A small CTC audio transcriber, trained from scratch: activation relu.
Rows from block 2 of a small CTC audio transcriber, named by matrix and row number. Rows with one number belong to one channel. Each number is 500 + 50 x the weight over its row's rms, rounded and kept within 0 to 999. All counts start at 0. Numbers have three digits each. After the name is the row's rms in percent of the matrix's.
After each channel's rows are labels from the 100 clips, of 14848, where the channel reaches its highest value: "peak on" is the class under the peak. Only what is clearly more common there than usual is listed. The data: single English nouns, adjectives and verbs, spoken by a formant synthesiser in many voices.
# convs0: first width-7 conv (model.blocks.2.convs.0.weight, 128x128x7, each kernel summed), inputs 64-127
# convs1: second width-7 conv (model.blocks.2.convs.1.weight, 128x128x7, transposed, each kernel summed), outputs 64-127

convs0.80 125:488424490518589492496475471497488491515489510446534499397494502528471492504466478498464509478519460505541508503512578389336497494482504512483558537449490530538479441561347354477422472536484490
convs1.80 095:455433440497444665500459548496469492465563606428549480505460479437445518493493612478446492514431473481433515435441462539420482537453520520435517524576487515473567523561476402424417543444498399
peak on: /t/

convs0.59 085:511444534557487364456447452403527474487510488516536432603463498519471473425497500465505468474545485444440512517346429502512584473489489498518482457409472367405504522485365502452534462500588503
convs1.59 075:537483479537469511491485576558512435522450526510494453398453462511507470556538435474511553532450479414471477599444462465613509473511468524514494512527487472518441527400474626470477455467406543
peak on: silence

convs0.9 072:512570563464480486528461529480550549528568524455542438499465427494508522463494517538621368426535403497474424442443454493431561507581476499598465471538494362469496599419582516553490475509510505
convs1.9 077:558508541533462488563515556506543383464513530527561490387491480496653497575529477532589544422456535443487453532483473503592530438556512486546540571549466518476440516494483549510512493479467646
peak on: silence

convs0.122 093:456520489516502427555425431406544424550487438517550484476466474529454535474387497499493475504541494442452442541495392461559554513567394476468559446438535481434464449446447573480495505521510541
convs1.122 063:531424447552484455498475547497582409522439505539555501425426448494499545593518489481479423469428501473555496581469507428510566459449507528566531405657429536539448547484425556524465516453456469
peak on: /t/

convs0.36 067:505525517503472500525551501523507558537505606546387524558508550540499502507407431563463544473489506517543481448539518507552391466548513493543349532480493327550477535470534498538506435555519561
convs1.36 080:416444463477388494530489554533523503508453531528487526612499541540553528545396471582490525568473478453531452571401569560434470547452510424416500479561533492492432540507535485456551458424544494
peak on: /s/

convs0.82 090:385536565381488499509431494434449444544555515510409499525479521532484468462474553513541451502459471448488473577484481489532549527506463497458436460504572484465500482520522516503520574472508573
convs1.82 101:590563486416513508513533522488516455453553463501530554539419475522487453503539442471496557511501517490492544491610516404494551416473494466562527565531370489472466536465574498505484633545434592
peak on: silence

convs0.77 092:384459487387441478507426469475477406496510475575387496434488570472462478405435552467536414419525504423499487557472543471500463573559448482466418394445512518502433501468429525473478501452518518
convs1.77 109:573589529408493483522506477460516516368525423533503526482406508506490491511536430461499555452473491547525564539561489397552507477485501503537509532530380487501453481490560545496448625539438540
peak on: silence

convs0.12 084:550474549532509451550425519488539527504494545492624473461490478472502431536500563510617386443480405511566524479462492416503612462522507597465548392583486422519428427531421464424494494445438480
convs1.12 082:543547573523468503538492578543530399480519547498562515371485511528609512613522506491533519446459517428520448492469508489567543453555537465536513544583486513528445540542373592519445505448443582
peak on: silence

convs0.92 073:530511526496493558506526561545508553481515530456389547535515513502488510505386479516492516527473514503551459521387499492472426493557516498505381504532496355497457523450526524525489522537559531
convs1.92 099:509465484526492494611482524480497467512444487473489538515527504554488490523480446568559442559443486468562505565442482529475517482339552523444529471543484525544447493468468480461532472527541496
peak on: /t/

convs0.27 093:583532471608495578491511568494600473545502527455457581606549530513466507511424493545492522479488548483499499450503569543567484499570557559609461639516493401520528564476574562556565505529532529
convs1.27 130:411422473513477470522519489493424487521473476504469625600538491481530478499470527515514455572509483487466492518453539530419511509427523489398500479534515490515594558456498431391586468486514524
peak on: /s/

convs0.29 118:492568477492452448512429459442465474523546475580525457427438540511437528435464579516523539467462429460472456585433433619594591512463432546468447533481574511464488485523616521471410569545534641
convs1.29 113:494468439444494576451550492438561423493523471517483516530496482459528402533541483423452469509511517512499547565515546615408583395539539502455481459612401533507534428464518410548505593525464515
peak on: silence